config.toml
time_shift_ms = 100
encoder_depths = [8]
decoder_norm_position = "pre"
decoder_fused_qkv = true
decoder_qk_norm = true
optimizer = "soap"
lr = 0.0008
shampoo_beta = 0.95
one_sided = false
adamw_lr_other_params = 0.0007
lr_schedule = "cosine"
Rows from block 5 of the audio encoder of a small audio captioner, named by matrix and row number. Each number is 128 + 24 x the weight over its row's rms, rounded and kept within 0 to 255. All counts start at 0. Numbers have three digits each.
After each channel's rows are labels from the 100 clips, of 14976, where the channel reaches its highest value: "top examples" is what is common among them. Only what is clearly more common there than usual is listed. The data: synthesised sound scenes: up to three everyday sounds over a background.
# pw: pointwise conv (encoder.blocks.5.pw.weight, 128x128x1x1), inputs 64-127

pw.4:159139128107135141103098098104159153097119111150169121112100115117158111124122139128127180115123120161138105150094125122139131094126093153143111087109118110126119131182125107127123145106122139
top examples: mooing; whoosh; first sound: mooing

pw.8:155151109155113106106132133086155121152118115081110112126138140096146188104139122136148124108122178098124117126108151148134134118114137137084138129130130109121117067098140109080115159112135105
top examples: laser zap; church bell; first sound: laser zap

pw.38:110152109105114120143119132136114108137119154162171156118109144131121119083166107089139125116160142116150106169145133120078143101144104142134109149129117133159154101119123086140103129136129101
top examples: laser zap

pw.15:117102133141151103085121118135139141134145124060135091126099157110128093147106144120115089108086132139163160134104119101083100124111093151143122103131117106147154155168102165130141161153122117
top examples: water drop; background: none; first sound: water drop

pw.93:163123129090137153132102145135123093115129113110107148109161088137137089099105128133120152175108127114106122174099161130141110107138151161130114081123158122093140154112147083110137096097133132
top examples: phone ringing

pw.126:136103119150119142090102110153097114123139151144161121109135139103097125093101115094144131112100150125177128167133101095156149161145131117146107113120106070123109089090102125111103137140141120
top examples: laser zap; drum roll; first sound: laser zap

pw.1:149146105107142186140125184118139130137115109105173113097082139140114182121093134116130131128155096092102065154150121145141117121142135118152116102146136130117143124103136125115157107138168147
top examples: whistle; first sound: whistle; zipper; spray hiss

pw.42:098154155095160146142117049114107122098129122154128095137141135149111131153119141153150126124113096139154136117124127121132090121113107086160153090114180130132125100134137115139089095119141150
top examples: barking; car horn

pw.104:119158123092132117101155104127121096091122093158113095136104111147143118126172146174098113123130129098133137123159157130133146134098127127126113141144149222129165122105099102153116100182163109
top examples: church bell; first sound: church bell

pw.14:132130100155132118113161135175070121147105179127104072097103136119153129123168117104060122159137124099114132098145118152121143069134053134154124109139122129158101123167132157126115065132107094
top examples: beeping; background: none; first sound: beeping

pw.79:159095132143131158132144114147130101111117131074189126141084104115144155150119129137090107112172126099121128128165139150153154134137116168104146155112085094101124118153172142125083113118165110
top examples: speech; laser zap

pw.112:119104151110134087137123133155170111118151116106103152109122130095171155133097127081124167139148117117118111102077151115125118147158114109088126130127173127137111081125121095111073172136134139
top examples: background: none; laser zap; first sound: laser zap

pw.73:117102155093095113114096145114146089126141130142095107157094139113142137122143116178131084150154127127110138147140171156094128105158129117107103138104146128192114126113152115139219087124149157
top examples: beeping; first sound: beeping

pw.101:130127129112137102116084145103137125151119169114158130173157130172130149150152156129095212128088142122079079136093100140135111100099092120152134180168119087098095100153172096144126134122113130
top examples: laser zap; first sound: laser zap; siren

pw.127:120146116123108100138113106101124090156111171214130110146131112089127160137095102142084147181110121129134135152108161121109121122128110145147113134183123140135124111111129115110135131170123114
top examples: meowing; first sound: meowing

pw.22:149182106087164178100088105094136116090116121088145162102150118086146113091124065149093153159131132168143111134097185141113146121103126115088142147128130100113117132118103141086131149157146123
top examples: door slam

pw.19:119100114150131144138108096136116082086128109128164124145146198157168143126085084174135154079122137088127153089138139092158108131104131114147163142160143145161158162133141147127130126140126101
top examples: thin (high-pass)

pw.21:095127125104126125107137112142153111186134114089109078127159119133169185162090127118124128125122121106139120122149141099123134132131122164133104118134123125113152138081100074105163126159068150
top examples: church bell; first sound: church bell

pw.44:155151091124160122126104148161119147154179070091096138101137137143123141163127096152109096165139134129096133094146114078171132112134110126133090092118117092172137123107123082131144129104130107
top examples: snoring; first sound: snoring

pw.51:117148077117149113117110089124116111069119095152126141112136140111143151123108081112151120128103143125112130118110144183095106170117105151201137155090108126130115146081145090169134122106131119
top examples: melody

pw.2:109126103144132139106120114120115127160121114089151133137110098131160171184130100115124112138149123165156130129123116165115156099120102122138114112138118171113079087144141191098086159092128168
top examples: spray hiss; first sound: spray hiss

pw.28:111122120099121135133170122130117124145160161084137132154127115140183115114159153086098152145079133119139158141119141151131153175123122139129123113141146112122131161159115108141083122081130127
top examples: background: none

pw.53:123162146137130136145147133156132142135155150127117153184127134121173198101126155170139130108136128134105113134127114122187123134117143137162128113140146161133124096121153085156178127105115149
top examples: whistle; first sound: whistle

pw.109:126083161097123115151173138152147109128126141094147138165142107125140152134113110079076152101138066148107129113125084118099140147133159114099112108155098138113101140139143107119112117156132146
top examples: background: none

pw.97:053134143092117124115111152135148108173108161135128129107132120094108165144162137117136151135102160101091115131123098111151132140097118123119122170112126153123117080130105132133102132125153131
top examples: laser zap

pw.6:110136129095128149131131166122148132115150146200124142183137106102122135118086128116085151125125112142160125105108112120159136141107147156125115104111148136129152118165095150155140159129136107
top examples: whistle

pw.20:129141117159091116083168099128172128147173100091176141125133151132094086131141134134091108135166110158104096144145152114111100132130139102129108128119126134091126124080134129145168111159164135
top examples: whoosh; first sound: whoosh; spray hiss

pw.52:116122134167103098082141099161135080114101108127153099158146134112132126135121163110150131083125107155141121115104135106135085136145131148121161131129136126113135102153147172151121163154079133
top examples: reverberation; text has "room"; text has "reverberant"; background: none

pw.43:114112162146121162166156156122116107129121113126103154168125114119098125130102143134127115115145111047112183102183134158128128152122116143143137136141140095090101153194104117124147102123084097
top examples: reverberation; text has "room"; text has "reverberant"; background: none

pw.68:150128120143143127110115105126130089129102070112132161099129119141137157101093157157137144116150128109120125093134120111171119134126117129118083155134106121123100134137119138129145129166065149
top examples: reverberation; text has "reverberant"; text has "room"; water drop

pw.116:077136130110094117104103121140132135118115124122161110126097146173165152109130123097162099137122126131092125130137094137116107108100119112157136146082107120115104099143103142122129175101122119
top examples: door slam; water drop; first sound: door slam

pw.84:165116076122140154115121150148113085108110156135159110124089120130134124137149166104104103104138136092099144163140124150117110145149142110160135155189137119095127139094113123107100149167118171
top examples: clipping; text has "clipped"

pw.48:100099120153134147127117109136147100124150139196133163149157118148121106135147153105133141110152148179176120152118102153121075105122123122151162140175177126130126100114122135116150136159092159
top examples: thin (high-pass); car horn

pw.34:153135101163105182113136100136126095121129148158169126118120121119127129127130154122136144132113120131146162111143116149140078157120156141118192178114120142150159168093113109121111146109124094
top examples: thin (high-pass)

pw.27:097112115134097124112100110157138169147091105152163136121128134120134108122099122111119142119082107109129103122114115136106125129088123058161145113122106079154154163126135108148116102158093097
top examples: laser zap; thin (high-pass); first sound: laser zap

pw.0:152156135113137173110096080135151135125107111085146143098084128108118116147113127150113102095098122147123121151151139106092119099127141138113139117130106077121093125166152073101124107113108116
top examples: muffled (low-pass); whoosh

pw.69:123122121136107125134104119135173154112129101122119156128077134103156130134095136116117131094127122098123120132122148144107142110162105112089121155076102130132106135114155067157140089115108146
top examples: electric buzz; muffled (low-pass)

pw.125:117107129114167129159107112124100132170100127167110155154128129085109124106203131125131156091153112106106117128146134084126103147132085140163141157108161133079130156101144104169119121115127154
top examples: howling

pw.60:137131172167110157160107130090117152118115108143167108144135138127124087131119158154154121130100158162126108128135179112138127102131158139142168164167125124138121103113164082168095149167117125
top examples: thin (high-pass)

pw.123:121148157156163120123126156105089124111109117113149120103125176122141114069128086134124107111168161091117154136131096087159107137091092181177094152124136088116159082132148130142132149123071136
top examples: laughter; thin (high-pass); first sound: laughter

pw.33:102121093120134118142102114130106114161082117111156102102095110134143141119094134142088169112109129065123134115165150147148108083149141125139145117077160117132080143127140161118133116118105119
top examples: zipper; spray hiss; first sound: zipper

pw.71:175116115135109102191089090102153120197138124126103141142081149128126113136140145154124139122109136108135129135151111108137165132129140110142154132109114107140136159124161086177077124149122123
top examples: crickets; fire crackling

pw.113:124188122174113120136131082122141168137117124123112138130131153109148189129124185120120129156142149104137140116141130163139142122118127114120125135154146113148128151123061086124129114082131120
top examples: whoosh; first sound: whoosh

pw.90:135124148134170120117109140106154129138107135129111139148124099123125132182116137170192115109141133156123132166127137112139135138108109110132100117147088132115172103135123109155116123171190160
top examples: frog croaking; creak

pw.41:145132127123108113152167095120126159134122165157136124150137084154131095147134122106076102058145066121119124116093088172167109121151086122168143135117092134153143108137122135118094110107100158
top examples: clipping; text has "clipped"; whistle

pw.50:143106090099119112150160136144104135120115111122194139135112143081133145143130120084111127155127112111123112159142093120091123088161134107064092114138100159112135131084150083130154168118122087
top examples: spray hiss; first sound: spray hiss

pw.12:122130125134129081148093090090136141104109110105153141107112108128115149127167125122115122125115128154135080143109170110139143106126108152108109158134106139138093097112142163167119161143117129
top examples: drum roll; spray hiss; first sound: drum roll

pw.54:103144125170152111141126098137117130157109173143150118121099105117105133165108184112132175145086206121141170093137134119116143083137107124129154157115092082130124112129131127088137175121112117
top examples: laser zap; first sound: laser zap

pw.76:112143120124173121141117108140129134182117115080108191134142158096162138145177162113095142145077145111158099162182111105117142155125146108124106110137102141100123101156153178147154150103152167
top examples: spray hiss; first sound: spray hiss; clipping; text has "clipped"

pw.80:124097168120195120153124094109178114091160093119124132098137131130163144144097110178157118111115129153123122166163129102114138087125121085126101124103140101098121134122130097156109131113118114
top examples: stream; bird chirping

pw.9:113141152117127133118133154118082110152081113127153125142145095131120096128135089089152114165166156138132133108105164173166160116130126118091104158110137136116098130206140128143135139139155126
top examples: speech

pw.120:121135145110138088144094147136161121109120132102195091111081103196156112129142114103133089098126128166138077092126147134137119146133118145118170156100106125166118131128145147115135123122116149
top examples: phone ringing

pw.122:124132101179156148130127171102137093076151115111118136130123131183128135132166114091145104137115100196105127156176099122101171159108149144174136127108107154109177134118104104109150097123159119
top examples: whistle; doorbell; first sound: doorbell

pw.98:122112132119140162100126132112101106111112092112175125105133170102144093124177147160096150132104094127154167162145124168121153096085168126156129163107147113093133117121128139156139124146138153
top examples: doorbell; thin (high-pass)

pw.114:123153100110112146084170163121140084151117124165114075112138144139107146153185154134112131130110089054123144119133126134138151122118125135169104163113135157123127122105171132120088124136138113
top examples: church bell; first sound: church bell

pw.70:104121090141144139108126122179140144125135127185139089139118135122133106106125133131109119092122105154150127104175112116190132137135089108143115147110150081124124142172082107135100052177123135
top examples: whistle; beeping; first sound: whistle

pw.95:141140131127080124124134135141149108134114116125128112134107157108150122123158113156144096143088115110158133119120178125116157110158134127124120130113160173125122067138130133121104054125127087
top examples: church bell; first sound: church bell

pw.124:107123135096136137076094126141118126141114148125129138144090093154075141118127198154131121130104111138103079110140158134154096089139107082123126159153087103108113094134166136116114113128154135
top examples: zipper

pw.83:141120131099149144125094141131116147107148123151120132163115094139095133137126117149133161089162115130135148170108121098089133156149080128104085140125122152123144122101128116128158160128175149
top examples: creak; background: none; first sound: creak; phone ringing

pw.78:127170140123101103128126135115121101173116127130124113115144149135127169134131102125167130129133146122077095121143116142115144109141144127129156131192116070103166087144153135144154155124128142
top examples: glass breaking; first sound: glass breaking; crickets

pw.102:113136137158161102131140128178118113136147112135132088104130116133125141111123115156140123096114094171133099163139145099138136117156176128114136143169078146096112111157129114079075135105126099
top examples: background: none; fly buzzing; mooing

pw.75:181128092114156105158084034116139101097104084103177119107173141129133101150109145170139118117116108156135104136115136140107124129139114108167108102082147126140153096125106126134094122129128140
top examples: siren

pw.62:126117150109181120164150126125131128100142158194141122108115157115106098129167117135146151116110119099072099122114098189110113104094138096081097139090133138090149139164126148158112091112109125
top examples: beeping; background: none; first sound: beeping

pw.32:120099140172104147150124133130156160114126127166133147099131136146156169114152118142120170194142155118148122140143131145108144191137129161119132127117154127134135062111161129130138150175124153
top examples: meowing; first sound: meowing

pw.17:153156092092139155111121096121145110133154157119103108126145100151139131113134130097118116115076115134105124150090097145159111135154110129109137137118170107117137099117111121109119131123145109
top examples: door slam; thunder

pw.25:111093153087128111148133111106090127111089054149140124121143141132147156086107116122160133179120139145150156137108149095140127134136140144149094105136135113121082133129130151155130097134135150
top examples: car horn; first sound: car horn

pw.107:138140122146152124097073132110135176133157161110095130103137101090123145136134101125134127136106112114115105115134092156120138107136124105123122123114159117133154101152132140122100129141147118
top examples: door slam; first sound: door slam

pw.100:107107158117131113139112071107132105104108116131155135099135171097105120093114108092176069128092146100085127117116150122122106163129102112096148086083113130128142135148109118097123142164128131
top examples: mooing; first sound: mooing

pw.63:160106125133105148137124145131112130125146118075116169111110123115143133110081155106140103089145118163119105152129083125122142139095097115137121140109121161102164156212164166124112143131093129
top examples: spray hiss; background: none; first sound: spray hiss; text has "clipped"

pw.45:126116135108151114148148153094121174170127115148173126118125143118109133107084155129180105092158178129143107101137127127101156133110146145112172144133119116126090145149128173095100124105096136
top examples: speech; bird chirping